Weights of a small image diffusion model.
Training: 16100 steps, batches of 384.
Data: trained on single printed letters, digits and signs in grey, bent and noisy, 197500 training examples, 31.3 epochs.
Rows from block 3 of a small image diffusion model, named by matrix and row number. Rows with one number within an expert belong to one neuron, the router's apart. Each number is 50 + 10 x the weight over its row's rms, rounded and kept within 0 to 99. All counts start at 0. After the name is the row's rms in percent of the matrix's.
Before each expert's rows are labels from the 100 images, of 14848 (inputs lightly noised), where the router gives the expert most weight on average: "patch colour" is the nearest of a few named colours to the mean colour under the peak. Only what is clearly more common there than usual is listed. The data: single printed letters, digits and signs in grey, bent and noisy. In brackets: how many of the 100, against the usual share in percent.
# router: router (model.blocks.3.mlp.router.weight, 4x192), inputs 0-191
# up: expert up (model.blocks.3.mlp.up, 4x192x192), inputs 0-191
# down: expert down (model.blocks.3.mlp.down, 4x192x192, transposed), outputs 0-191

# expert 1
patch colour: black (100 vs 50)
router.1 125:70 35 45 49 49 38 50 53 53 55 50 49 47 63 65 39 51 46 48 51 74 48 63 33 55 43 45 61 56 52 44 48 49 59 45 53 36 36 53 49 47 14 44 35 50 59 53 56 48 45 46 60 65 48 54 41 47 42 68 30 37 46 60 67 47 56 44 44 39 41 51 49 53 49 66 54 66 75 38 46 46 39 54 47 43 53 50 59 66 57 59 63 60 63 51 59 57 53 49 44 70 42 38 43 60 52 64 62 68 60 40 48 38 48 58 56 48 48 66 37 55 36 59 42 54 55 49 36 44 47 41 57 58 47 51 45 47 41 65 44 43 37 44 41 38 37 57 54 60 59 76 41 37 46 64 48 50 50 41 40 55 42 59 48 51 40 45 41 61 62 44 38 58 45 52 54 34 85 33 34 48 52 62 50 56 48 56 45 71 42 54 42
up.0 111:42 38 48 40 50 55 48 50 47 68 52 43 52 49 54 35 73 55 62 56 49 43 54 57 65 51 53 30 56 53 48 56 68 60 47 58 48 60 45 66 44 48 53 50 33 36 57 68 42 28 67 50 55 43 47 51 62 56 42 46 44 33 44 31 43 44 54 51 54 55 62 39 52 63 35 53 39 56 52 34 73 56 53 52 57 43 51 56 49 47 50 43 41 59 37 42 33 55 62 49 60 46 56 66 56 59 41 60 53 48 53 39 59 51 31 33 39 51 57 61 56 46 60 50 48 65 60 47 42 34 45 52 54 41 51 43 76 39 51 69 64 53 58 61 70 65 46 73 61 47 59 42 44 56 38 36 36 55 46 54 50 39 40 44 55 38 59 54 42 53 39 61 52 42 44 48 38 59 50 33 61 57 36 48 72 70 29 55 45 36 54 38
down.0 108:57 39 46 52 62 66 59 66 55 24 42 59 44 43 46 56 39 42 42 52 28 34 48 57 40 49 50 68 52 49 64 50 44 49 63 44 45 54 78 42 43 62 47 59 62 55 46 35 60 72 42 39 61 57 49 46 48 51 46 50 44 66 38 31 50 51 36 55 67 42 42 46 41 54 54 39 63 51 46 55 56 53 50 46 75 41 57 49 51 62 55 33 59 37 59 54 53 54 60 48 28 54 63 37 53 64 44 58 56 46 60 52 28 46 32 59 56 44 50 51 38 35 37 53 46 55 58 47 64 47 46 54 55 69 56 63 50 53 51 47 71 53 28 43 32 59 51 26 52 55 54 56 54 45 50 64 54 47 49 52 49 43 50 34 47 58 63 54 63 46 48 40 36 37 36 33 67 43 46 52 35 51 47 70 55 60 49 57 59 56 42 43
up.1 078:61 47 36 28 53 54 59 40 47 52 48 36 50 43 46 55 52 62 58 59 52 55 37 40 32 56 52 48 54 48 50 39 50 25 49 38 68 46 50 39 43 66 52 65 36 57 40 27 48 48 47 33 49 24 49 75 64 67 59 60 38 55 47 46 45 48 50 56 49 59 50 59 51 39 39 52 62 54 51 62 52 39 57 62 59 61 55 63 49 67 38 55 56 57 59 56 53 46 55 46 42 43 51 40 50 56 57 42 54 61 50 43 53 51 29 44 62 43 66 48 47 66 48 54 32 53 53 53 46 41 46 49 47 56 63 44 62 49 48 38 45 57 68 92 53 49 46 48 56 50 41 35 59 46 30 34 54 54 56 57 57 50 53 56 42 27 38 83 50 56 43 40 44 31 42 53 43 46 55 51 52 38 43 59 51 56 48 38 50 53 60 55
down.1 094:51 55 48 49 30 54 47 47 44 65 32 46 54 45 48 55 37 57 58 68 59 66 52 59 50 40 39 25 48 59 46 57 38 56 42 48 42 56 57 41 51 36 46 50 37 45 45 57 50 48 36 36 61 60 48 55 61 41 50 54 30 41 54 62 47 50 65 61 55 48 68 54 50 45 44 63 51 54 48 52 48 49 40 45 43 59 49 55 44 44 52 60 58 41 57 52 56 68 65 55 55 17 50 60 43 48 31 43 48 41 56 63 56 60 33 60 51 70 48 51 52 79 76 38 52 35 46 49 59 53 34 47 64 53 39 38 47 56 53 55 42 54 48 51 57 47 48 69 53 57 44 62 35 50 57 49 50 62 66 35 55 45 57 52 56 39 33 47 31 51 67 59 59 52 39 46 33 64 61 24 34 62 38 60 33 45 49 53 60 48 56 40
up.2 108:61 42 65 38 62 56 36 54 54 53 56 48 47 49 53 58 66 62 48 26 45 51 48 46 43 38 46 43 45 68 51 45 57 49 65 54 46 60 43 34 42 60 52 63 63 59 29 51 52 33 59 45 42 50 40 52 52 43 59 34 75 59 62 40 55 35 63 43 47 44 58 66 50 40 57 53 52 46 71 60 52 40 50 49 60 51 57 60 49 62 57 39 64 56 62 53 46 58 53 53 35 59 70 57 48 38 43 49 39 47 58 64 37 41 53 55 48 38 56 40 49 54 64 44 55 33 39 52 35 43 46 42 63 69 41 68 58 53 42 37 39 47 47 56 52 62 55 43 43 43 51 43 68 45 32 63 47 39 45 52 58 60 59 37 42 44 34 42 42 48 38 66 49 57 52 53 44 32 78 63 69 56 29 48 42 73 51 51 45 46 42 58
down.2 093:53 39 44 49 37 60 45 41 51 50 43 50 50 52 37 67 46 46 43 37 46 59 42 43 49 44 49 51 64 68 52 54 38 41 38 44 55 53 63 46 52 53 57 62 52 47 60 31 37 33 59 55 42 42 47 48 51 46 46 36 40 32 59 52 51 32 37 49 65 27 48 36 46 58 54 49 57 60 51 76 53 41 56 57 75 59 42 49 69 53 55 46 47 38 63 59 49 59 45 48 42 44 43 44 43 60 48 45 41 40 47 66 54 29 61 51 36 36 49 65 26 55 56 49 48 50 55 59 26 47 54 55 43 62 40 38 49 50 32 62 55 56 36 41 61 52 54 33 54 41 58 71 35 63 33 52 44 53 30 37 51 52 57 63 55 50 63 38 30 37 49 43 47 45 33 42 46 59 57 46 48 48 64 58 60 50 40 40 60 66 69 37
up.3 082:49 70 49 56 36 58 54 55 46 56 50 42 49 60 58 59 45 52 65 53 53 46 48 46 53 37 46 52 47 64 54 59 48 43 41 42 48 48 55 47 45 33 58 39 50 47 58 63 30 43 52 48 56 64 60 43 48 59 54 05 40 41 80 54 45 52 54 63 61 55 51 66 41 50 54 39 56 50 43 48 48 47 54 47 61 45 54 66 46 55 40 51 49 33 50 56 67 79 37 50 62 55 44 26 53 53 38 50 54 59 52 61 42 56 63 47 40 58 55 48 27 70 45 53 57 43 54 43 50 59 56 60 47 44 52 57 55 33 53 52 38 49 42 38 48 48 47 72 59 66 61 51 51 56 49 52 47 66 48 43 62 45 47 55 42 58 48 47 59 47 38 29 40 46 46 51 20 57 60 44 45 48 43 71 45 42 44 57 44 73 43 28
down.3 105:44 45 31 42 62 46 40 46 50 48 53 63 62 36 57 45 59 36 47 51 55 57 49 47 42 54 47 43 48 53 54 62 49 47 70 67 58 48 47 60 49 33 47 41 54 30 47 57 52 47 43 32 36 56 53 41 47 51 46 58 62 36 44 49 52 49 52 29 71 50 47 39 54 54 68 41 31 60 59 59 46 63 65 62 65 39 32 51 65 60 60 58 46 49 51 49 44 42 65 41 37 49 45 72 56 23 46 54 43 62 38 51 39 34 46 41 47 45 48 60 64 27 48 48 60 69 36 38 36 61 39 41 31 60 39 38 48 58 49 49 42 58 57 56 46 52 46 45 55 40 44 66 55 61 50 34 36 43 41 57 55 54 56 48 53 66 55 57 55 34 51 55 45 44 41 40 61 68 42 46 30 58 69 42 50 44 54 38 73 58 48 49

# expert 2
patch colour: grey (78 vs 17)
router.2 084:29 58 61 52 49 67 63 33 62 44 49 44 66 42 48 61 36 44 50 65 41 58 57 68 41 61 55 53 49 43 58 46 60 46 58 50 69 62 59 56 48 42 52 54 45 33 37 50 64 52 42 60 45 46 52 81 66 59 39 56 55 51 64 52 55 61 62 49 64 47 39 37 45 35 40 54 61 37 47 42 38 59 58 43 45 51 41 55 33 51 49 30 41 39 48 50 46 51 64 50 27 66 50 52 39 54 41 43 41 21 67 41 61 47 45 43 46 64 45 52 50 63 58 56 50 41 69 50 48 44 51 43 51 53 46 71 43 58 46 58 38 64 39 57 57 53 52 44 46 43 10 52 58 52 49 60 69 50 60 46 51 57 41 54 65 54 41 52 42 44 54 63 44 54 54 50 50 34 53 56 45 36 44 53 44 55 47 48 38 64 35 54
up.0 085:36 51 45 46 55 78 54 47 43 37 43 44 59 55 58 47 58 46 55 48 41 64 67 44 53 52 57 55 38 48 46 51 40 15 50 44 69 65 40 46 32 51 53 52 66 47 23 36 42 62 36 31 57 34 52 37 49 53 40 35 62 35 54 36 50 65 52 53 48 38 43 57 58 61 61 49 46 46 66 31 40 60 44 53 41 50 61 30 48 46 48 47 54 33 46 53 58 38 62 58 44 65 60 33 51 50 44 57 60 52 58 46 47 62 53 52 35 62 46 71 45 61 46 41 66 50 49 49 55 56 66 56 56 52 44 67 61 27 46 42 48 57 52 39 65 56 51 60 58 47 55 45 49 43 53 50 46 59 48 58 55 42 53 64 55 38 49 68 52 52 62 60 43 41 54 58 53 52 47 40 76 44 56 50 44 67 58 45 53 35 46 33
down.0 091:67 34 45 74 44 46 45 57 47 40 48 61 49 51 41 52 47 59 39 52 55 46 31 58 58 47 34 46 61 44 57 46 59 61 50 40 46 38 52 48 54 44 43 72 57 60 42 59 58 36 66 52 57 60 36 48 49 37 60 48 40 62 48 47 41 40 47 36 53 67 55 59 48 49 42 56 41 65 47 43 54 57 48 55 51 48 45 62 50 40 52 50 27 56 40 65 37 61 65 33 51 38 31 48 68 39 48 66 54 57 37 56 45 39 32 31 62 43 46 41 59 58 73 51 61 54 54 60 34 43 54 51 47 64 42 45 55 68 55 37 41 39 39 55 35 49 56 49 53 57 53 38 62 39 50 59 52 33 62 51 48 52 49 47 49 73 38 65 35 54 38 40 25 63 31 47 39 45 50 61 51 52 68 49 58 43 56 33 37 62 48 54
up.1 075:27 50 57 30 68 60 68 55 58 66 52 61 24 53 43 48 35 42 37 30 36 28 42 40 40 54 49 57 43 52 49 40 40 33 43 57 40 59 53 43 44 56 49 42 46 52 62 65 42 41 54 41 54 45 53 25 49 53 36 29 40 59 36 46 48 54 47 47 74 55 55 48 39 62 50 42 42 64 49 51 41 49 54 57 60 45 50 33 49 54 62 48 61 41 35 49 60 47 57 54 47 50 60 56 56 24 51 43 44 61 44 64 58 48 67 62 55 45 40 48 43 38 50 67 38 46 51 58 68 50 60 44 50 46 48 59 43 57 48 54 53 20 59 42 55 54 51 45 48 58 51 54 42 57 47 58 52 76 39 63 36 57 46 56 54 54 68 49 60 40 49 48 36 53 38 46 68 49 66 53 55 49 54 70 41 43 44 62 62 54 43 54
down.1 075:53 41 47 71 45 53 59 56 52 44 43 41 53 49 48 46 65 34 55 50 56 80 44 59 51 35 32 49 54 60 54 45 64 57 45 47 43 49 47 43 35 49 60 54 66 52 55 37 41 57 46 35 69 53 50 37 54 49 39 32 65 47 55 44 53 48 66 44 38 45 47 35 46 52 55 58 50 59 47 55 47 47 38 44 54 63 44 45 37 53 52 49 41 30 43 50 44 46 51 33 42 41 30 50 51 56 49 61 35 63 22 61 61 46 69 33 48 57 54 56 47 45 56 49 65 35 52 56 45 57 44 49 37 78 56 39 53 59 43 38 61 51 64 84 42 54 51 48 67 42 48 55 47 52 32 61 36 43 48 32 55 43 42 46 47 51 43 39 41 43 60 43 63 46 61 50 49 30 56 48 62 30 54 44 66 59 55 57 33 46 62 53
up.2 116:53 50 48 50 49 56 63 57 44 53 37 38 57 65 49 54 54 69 44 39 68 58 44 40 46 57 74 44 47 51 58 58 41 57 65 31 30 51 53 58 49 69 49 63 55 32 64 37 45 51 49 63 59 24 52 56 44 56 38 35 47 53 45 51 40 57 55 48 52 45 45 53 44 54 46 31 38 48 49 65 58 48 47 37 65 51 60 43 58 66 47 42 54 64 47 53 41 54 48 61 65 50 45 41 57 55 67 50 42 64 68 46 43 52 59 49 49 63 71 43 47 43 70 36 51 43 35 57 64 60 56 46 45 41 55 53 63 48 29 51 39 35 57 37 66 71 39 44 48 39 53 53 46 47 34 66 48 54 40 41 48 71 59 50 56 42 61 64 46 63 44 47 35 44 58 35 14 53 50 47 52 51 47 36 46 52 45 54 60 56 43 42
down.2 160:46 40 32 55 41 60 52 60 49 49 42 47 55 31 51 46 23 48 51 43 46 49 52 32 58 55 44 50 42 42 57 46 52 57 58 55 40 57 62 45 39 46 46 45 57 40 53 47 49 64 45 36 43 47 70 55 32 41 70 59 53 51 53 50 47 48 40 60 54 60 33 45 46 54 48 71 34 49 48 68 66 51 27 25 35 45 40 57 23 35 44 55 54 60 61 48 44 59 50 45 59 47 34 40 52 40 50 53 51 52 58 31 46 64 63 35 49 29 54 54 46 33 64 45 62 40 51 44 62 36 62 65 46 42 32 64 49 54 25 49 44 50 58 47 49 42 58 32 68 50 52 44 44 45 53 60 42 54 38 35 60 54 55 35 48 47 57 51 51 48 66 36 35 52 49 41 44 54 55 41 60 40 58 64 65 53 48 56 42 50 68 64
up.3 089:47 62 43 39 48 62 52 39 39 34 54 45 61 68 44 34 58 53 55 55 38 55 57 56 42 57 59 48 61 55 52 36 61 56 57 42 58 65 59 43 29 54 51 38 51 36 49 58 59 51 48 34 55 36 43 43 41 45 46 32 56 42 55 32 50 62 56 69 45 31 41 63 56 49 64 50 66 63 43 48 61 55 51 59 42 43 55 57 57 53 51 51 35 31 60 40 77 54 27 61 63 57 50 34 62 37 36 61 51 43 58 50 54 55 47 78 32 52 43 33 50 54 63 58 51 42 54 40 61 61 49 56 55 51 45 68 59 54 39 47 53 55 43 50 60 53 40 47 49 42 57 50 46 63 66 48 54 47 44 35 32 54 61 50 51 55 40 46 65 37 45 48 64 54 60 67 42 44 52 42 40 21 51 48 36 58 63 46 29 60 41 45
down.3 091:50 38 39 46 46 58 65 54 54 43 65 56 51 33 68 53 50 55 38 59 55 49 46 43 62 34 29 53 52 41 48 38 37 54 31 53 53 49 28 57 62 59 45 45 43 50 39 49 43 56 55 58 62 53 59 54 46 47 57 65 36 45 44 66 45 33 34 34 62 47 54 27 35 46 53 55 39 46 53 48 62 45 44 58 63 55 49 49 61 44 64 48 55 61 47 76 24 59 55 62 59 33 66 65 43 52 54 47 51 69 60 51 63 44 37 30 61 44 43 64 46 56 53 42 46 56 51 55 36 66 44 42 40 48 52 46 52 52 65 45 43 40 61 50 47 48 69 54 54 57 47 53 53 39 52 42 33 40 52 65 61 53 38 51 69 48 52 69 35 64 50 54 32 60 57 39 48 64 53 54 57 83 50 52 51 39 45 54 56 40 55 47

# expert 3
patch colour: black (91 vs 50)
router.3 097:39 55 58 52 42 52 52 57 36 46 38 52 55 52 45 57 48 66 49 26 40 54 55 43 54 43 51 49 34 71 45 59 53 44 47 51 50 37 51 48 58 60 51 54 60 57 64 38 26 53 43 38 53 54 41 16 42 43 79 26 50 51 58 30 53 35 69 55 42 50 47 65 53 46 57 37 25 55 57 56 57 49 56 53 58 47 61 55 46 38 39 59 58 45 39 47 55 50 41 51 57 53 47 47 51 45 44 45 37 61 48 59 45 63 54 58 59 53 55 58 39 45 33 51 50 45 44 67 55 53 61 43 38 42 52 57 67 42 41 47 60 37 43 46 45 57 41 58 49 60 98 59 56 63 42 44 25 50 43 51 53 52 67 52 33 55 61 57 57 46 55 34 46 43 42 42 56 56 52 52 52 68 52 49 54 51 52 59 52 48 51 51
up.0 092:53 40 33 58 47 49 52 54 56 36 61 48 57 44 77 49 65 46 51 54 54 56 43 49 67 49 46 63 45 38 46 48 35 46 54 40 51 52 44 46 44 49 37 47 46 56 42 53 45 50 78 63 56 35 42 51 42 40 52 38 49 34 39 49 56 36 49 49 58 62 51 50 42 31 42 58 40 65 62 49 46 56 40 63 52 46 59 45 53 67 41 40 50 70 39 50 38 55 45 57 41 50 45 50 68 41 53 50 42 51 49 45 36 77 55 44 33 40 58 44 63 46 52 65 53 63 35 61 47 49 39 52 45 44 64 49 59 34 56 54 34 68 54 66 70 40 41 45 40 57 48 66 63 60 58 38 55 45 47 61 43 57 67 51 35 42 49 57 34 37 44 56 60 40 37 60 47 62 46 52 76 37 33 61 39 48 52 44 33 37 72 55
down.0 091:48 47 52 52 58 57 38 45 57 71 55 38 53 25 46 48 30 56 58 58 33 63 57 59 45 32 42 40 50 56 42 48 47 37 44 62 71 57 74 50 46 53 63 53 60 51 57 53 43 52 42 53 53 65 61 50 68 41 43 39 46 50 40 39 39 58 50 44 43 27 47 48 71 42 55 46 48 45 32 41 43 41 52 47 56 47 62 51 34 52 52 27 50 45 70 51 57 34 54 51 34 70 65 58 44 55 36 54 56 45 41 67 59 33 55 52 43 52 54 44 33 49 63 40 45 47 59 46 43 44 68 67 46 50 59 56 50 53 48 42 61 37 51 50 42 46 66 43 43 48 44 54 37 48 63 46 44 66 51 56 46 38 35 53 54 28 43 43 41 51 56 45 49 42 61 44 57 37 73 51 35 39 44 49 64 47 58 42 56 70 27 52
up.1 095:57 46 46 34 35 57 58 56 56 61 37 47 48 61 65 48 51 74 51 41 52 49 42 58 55 63 59 39 46 51 49 34 49 66 67 48 39 57 62 47 47 37 46 63 55 38 53 36 53 60 54 58 44 36 69 52 35 56 61 41 39 49 43 56 39 53 54 46 40 59 44 35 36 66 59 74 42 35 38 56 76 67 48 33 37 48 39 40 42 46 45 46 48 52 58 48 35 56 49 54 61 55 47 31 57 63 58 49 49 45 65 47 55 44 61 44 60 44 65 55 47 39 89 42 56 44 54 55 63 57 72 59 56 41 43 48 42 54 36 52 39 50 66 42 66 57 56 37 70 59 47 41 45 56 44 68 48 65 52 40 57 62 59 45 54 49 53 59 42 68 47 39 44 40 49 52 46 60 57 49 43 47 47 49 52 60 48 40 55 69 43 49
down.1 094:39 71 69 52 61 55 52 34 44 46 45 56 43 57 53 44 47 30 45 46 49 56 52 69 35 43 42 60 57 58 60 43 56 33 37 46 69 48 54 46 52 60 51 53 44 55 44 37 60 47 49 43 51 49 36 43 55 49 43 48 43 46 62 51 68 53 63 56 51 47 49 54 55 45 49 30 60 41 55 31 40 34 59 64 60 37 56 44 65 57 53 48 35 40 48 33 65 29 53 48 40 47 63 61 55 43 53 44 41 61 40 58 56 56 51 51 49 63 49 49 50 61 21 45 48 51 55 40 45 62 38 33 57 64 69 48 49 46 53 55 75 66 49 59 56 58 41 68 40 60 40 68 40 58 63 45 68 46 55 63 43 39 60 58 32 60 37 38 41 41 56 46 64 53 57 67 74 50 51 46 50 45 35 58 38 47 57 58 61 41 34 59
up.2 082:55 34 67 52 65 43 39 59 43 37 44 46 73 63 51 48 50 64 43 40 39 53 53 68 43 65 34 42 41 51 55 48 53 51 41 58 49 41 58 52 52 47 25 45 37 46 50 56 46 56 51 44 49 52 57 63 41 42 59 64 48 70 61 60 53 58 52 48 55 33 60 51 43 59 51 54 48 33 23 50 69 42 59 60 50 63 42 58 66 42 59 71 47 35 42 65 57 43 56 58 50 48 54 66 53 48 57 49 51 40 41 68 51 40 37 51 64 56 57 33 32 49 56 59 43 56 68 41 60 43 29 42 48 43 43 48 58 47 52 38 46 38 48 47 51 36 66 37 67 44 37 30 42 35 60 53 46 46 46 38 52 52 33 57 68 54 69 62 49 35 49 43 49 42 60 57 39 35 55 39 65 63 59 59 62 62 47 48 49 47 50 49
down.2 085:76 59 42 53 35 61 49 38 59 59 62 54 48 49 61 59 57 54 59 48 61 27 50 52 40 45 56 29 34 38 53 48 54 67 43 36 49 44 48 39 48 32 68 67 65 63 42 50 42 39 48 64 58 37 50 47 42 53 55 42 40 64 51 70 49 33 46 56 37 55 47 56 56 50 60 65 51 61 68 44 43 48 57 50 48 41 48 59 51 55 50 47 66 66 42 53 42 46 44 51 65 50 45 62 73 48 40 44 50 49 57 38 49 41 45 50 52 54 52 48 62 48 57 38 51 67 37 48 29 41 40 60 47 71 53 47 51 52 51 46 65 47 55 49 63 45 56 80 52 36 37 54 70 52 44 51 57 58 73 46 59 74 46 56 56 45 48 54 50 74 46 61 47 45 63 49 32 48 48 43 39 49 61 35 56 55 39 44 47 56 57 30
up.3 102:52 33 36 47 42 64 51 33 48 58 56 44 62 52 61 56 51 53 61 45 59 50 71 59 43 71 58 63 42 71 55 46 18 41 57 50 57 40 43 49 54 49 41 41 56 39 54 45 43 56 39 52 41 35 71 37 57 46 42 48 65 45 72 55 63 47 50 44 44 26 49 47 45 44 53 59 62 32 50 54 51 55 75 54 50 33 39 69 48 44 45 33 49 38 44 48 47 49 53 47 42 59 57 56 65 47 44 53 58 23 43 63 41 46 38 53 28 66 59 63 34 66 51 54 60 39 67 43 54 50 47 63 51 57 41 62 55 28 38 54 45 53 54 50 49 48 47 35 62 51 65 50 52 47 66 47 30 46 58 37 55 42 60 61 62 43 55 56 48 47 57 48 53 43 41 40 42 55 57 49 67 50 45 57 49 66 50 42 60 43 47 53
down.3 102:50 42 66 58 45 42 27 45 30 21 40 47 49 54 46 46 44 48 46 58 55 42 41 56 55 54 58 45 47 43 61 67 50 66 70 40 52 48 50 45 35 45 53 49 57 65 24 59 66 48 52 53 61 41 41 58 54 44 37 48 52 41 46 46 50 50 62 40 54 46 62 23 47 62 49 48 43 48 53 44 57 40 42 51 60 54 36 55 55 32 49 73 35 41 63 63 32 32 58 48 56 39 45 56 34 55 47 48 46 56 42 48 52 63 70 35 65 51 63 56 67 44 44 49 37 43 52 50 36 51 46 31 41 47 39 54 49 51 50 41 57 44 40 43 32 68 38 45 41 41 45 48 52 47 40 41 41 48 46 47 38 62 42 36 39 53 60 54 52 48 20 48 33 52 54 53 54 49 42 61 69 61 58 61 54 31 54 37 59 47 45 62

# expert 0
patch colour: white (93 vs 33.1)
router.0 088:61 48 37 53 59 50 33 62 46 52 72 47 37 44 36 41 67 47 48 62 42 36 26 51 49 54 52 37 62 39 48 44 38 52 46 51 44 58 38 44 43 75 49 61 40 41 37 50 66 48 72 38 29 45 59 87 53 55 16 69 53 53 22 46 39 51 30 47 52 60 57 52 46 68 31 62 60 37 64 54 53 49 38 46 48 53 52 32 46 57 53 43 47 59 66 43 43 44 47 53 42 44 58 51 49 46 49 46 40 59 40 47 50 40 41 40 52 35 29 55 59 51 51 51 45 58 36 51 58 58 53 57 54 58 54 33 42 62 53 53 56 55 74 61 56 53 50 45 39 34 43 51 50 41 49 48 52 49 57 63 42 53 34 48 50 48 50 48 38 44 48 61 51 58 52 55 53 30 54 52 52 52 42 41 41 48 44 45 47 52 59 56
up.0 086:54 49 44 49 60 56 56 41 63 27 52 32 68 38 61 49 46 63 59 62 53 42 53 43 40 53 62 53 56 54 26 39 27 49 59 34 58 73 48 43 43 42 58 73 49 53 43 36 40 45 56 53 53 42 51 77 51 55 51 59 42 39 72 44 50 45 66 47 60 48 51 57 42 49 43 72 63 64 38 54 44 69 47 51 54 55 45 64 46 42 54 43 36 49 54 47 56 57 56 65 38 49 55 36 48 49 53 58 48 25 44 53 45 43 51 29 32 54 73 60 39 56 48 48 49 49 61 47 32 44 43 49 59 68 41 49 38 47 45 57 38 61 52 62 54 59 44 53 62 58 41 56 57 56 44 54 59 51 55 56 55 38 48 53 43 34 56 40 56 44 43 45 52 52 41 57 41 55 53 36 52 51 41 41 46 50 22 51 39 69 31 32
down.0 109:49 46 49 46 41 48 47 53 45 73 53 72 23 45 54 51 51 54 44 42 50 58 54 48 61 48 43 66 48 53 54 50 43 37 41 46 67 42 64 51 33 41 47 37 37 55 54 59 54 57 56 54 44 51 42 55 61 51 53 45 38 74 24 35 55 52 44 48 58 49 48 58 64 45 48 42 53 40 62 44 66 41 64 68 37 45 61 45 62 57 46 58 62 58 37 47 39 32 50 70 51 38 62 68 54 52 50 43 41 49 58 54 29 57 56 89 31 44 44 29 50 53 57 47 37 48 46 42 51 58 61 55 53 37 68 54 55 56 39 42 46 43 41 41 72 43 55 51 37 61 53 43 44 41 56 39 52 53 32 49 38 74 36 41 47 69 54 51 39 46 47 58 47 51 53 59 45 38 44 58 60 34 61 57 42 54 48 47 55 41 53 54
up.1 069:62 38 34 36 50 57 49 62 50 37 58 36 65 52 59 43 63 52 56 54 43 35 27 64 61 62 51 50 58 41 62 51 46 52 50 53 60 75 38 62 38 40 64 55 58 63 35 40 59 61 55 54 58 48 67 87 55 51 44 55 49 35 60 53 51 71 46 57 46 43 47 37 37 56 55 63 69 28 45 30 58 47 41 51 53 59 68 46 48 51 50 51 47 47 75 38 47 45 49 52 49 55 42 42 50 58 54 64 66 43 42 43 49 47 41 51 41 63 37 44 61 34 44 42 50 46 36 37 22 44 49 33 42 49 53 42 47 52 41 43 46 67 49 62 44 42 50 50 55 40 40 49 47 25 54 55 56 47 58 49 63 43 42 49 57 55 49 45 39 64 55 61 61 54 43 55 41 40 47 34 55 45 41 46 47 43 42 56 40 37 46 50
down.1 092:50 62 56 52 27 61 53 55 43 64 58 47 38 56 50 52 39 53 49 43 56 54 67 38 56 45 35 62 42 52 47 49 50 77 25 49 43 48 49 49 66 49 48 56 20 63 62 56 69 61 46 55 29 49 60 60 50 55 62 52 48 61 47 70 65 33 48 51 54 45 49 55 61 41 36 41 34 44 58 56 47 48 55 41 58 39 56 40 63 48 39 63 57 80 54 45 66 45 58 52 52 44 59 42 40 42 54 39 62 52 42 52 63 52 38 75 49 49 56 22 43 48 55 39 43 60 68 48 62 55 47 50 41 38 51 58 48 51 37 54 38 54 48 38 45 31 68 54 51 42 67 48 41 45 73 42 57 67 41 45 50 48 57 55 50 60 55 52 52 50 40 35 52 53 52 36 31 56 45 44 41 58 45 53 50 60 37 49 55 36 52 46
up.2 113:52 40 51 58 63 74 58 49 58 60 48 43 63 56 56 35 66 49 43 41 53 67 51 28 54 50 56 64 40 45 54 61 49 28 60 46 45 42 50 67 50 48 69 54 57 42 58 50 52 45 35 46 61 50 43 38 45 46 59 43 49 44 51 43 61 49 50 39 43 49 45 39 55 57 50 56 36 46 50 59 39 54 41 51 39 51 38 68 44 30 40 54 59 41 39 33 58 50 45 57 46 59 55 71 50 68 46 45 54 38 52 58 43 48 41 55 33 55 63 65 40 50 59 50 40 36 62 67 56 62 42 65 41 52 54 63 69 37 36 47 51 41 43 69 36 43 38 35 56 61 61 58 41 55 38 42 44 38 58 52 68 48 55 58 57 38 56 55 44 55 59 37 27 59 52 50 43 70 73 40 57 45 48 33 65 49 73 60 55 52 62 54
down.2 127:48 44 47 60 42 48 47 45 58 58 48 44 57 68 39 37 54 53 39 39 41 51 50 37 39 42 47 65 59 48 35 55 42 33 46 50 53 38 59 51 49 40 51 39 63 62 57 46 58 25 47 60 70 52 55 52 35 35 58 55 50 66 26 59 44 52 50 54 51 76 61 54 62 45 48 31 36 50 60 45 51 68 54 39 34 56 59 65 58 66 48 39 56 62 56 40 55 67 63 26 45 56 62 43 70 52 45 42 54 64 65 38 56 59 44 58 48 54 57 47 58 58 61 51 45 41 50 33 37 41 54 57 44 55 44 41 59 64 48 36 33 50 49 58 68 44 49 65 54 54 57 52 66 51 64 50 40 44 53 56 48 54 52 40 63 45 53 45 34 47 51 74 69 45 44 60 30 63 53 44 41 51 45 41 38 33 55 37 44 53 37 42
up.3 096:50 50 50 62 46 58 60 53 54 48 32 50 42 35 54 51 55 55 55 62 57 43 44 60 63 44 64 62 47 56 30 53 57 51 37 51 32 47 51 70 54 22 54 44 40 58 60 65 55 60 34 40 64 45 43 39 52 55 54 55 49 44 50 49 57 45 53 67 54 48 39 62 49 42 52 52 47 48 58 59 37 63 38 46 59 44 35 64 39 34 54 61 58 34 30 51 81 46 45 67 34 63 56 47 53 62 45 42 67 53 47 55 26 38 51 46 35 45 48 54 23 70 47 56 50 53 62 55 51 38 49 50 50 58 50 64 52 40 40 54 58 46 51 55 36 58 49 30 64 60 50 44 46 59 43 49 41 52 53 46 63 51 42 54 55 26 57 46 56 39 57 32 48 30 53 43 50 50 36 46 58 43 51 29 42 52 38 54 71 67 44 40
down.3 087:49 57 46 54 56 36 58 53 39 30 62 47 48 51 53 43 39 56 53 46 44 49 53 54 47 53 36 58 61 51 72 55 53 46 50 39 36 33 34 45 29 61 51 60 58 46 46 47 38 62 57 38 68 43 40 48 56 37 41 44 59 43 56 60 45 57 45 56 56 48 59 43 54 55 62 56 40 41 38 41 43 43 75 54 30 66 49 48 47 44 52 54 28 31 40 40 44 65 49 43 62 49 38 71 54 58 52 52 44 40 54 53 52 52 59 28 42 51 50 35 46 35 62 59 54 46 31 42 54 64 39 49 50 49 37 39 61 58 45 53 40 65 49 63 39 42 56 55 50 32 58 69 53 41 55 73 43 63 48 40 61 45 54 46 24 59 60 35 38 51 36 57 46 43 42 61 44 50 70 40 42 53 70 53 68 26 58 51 46 44 55 46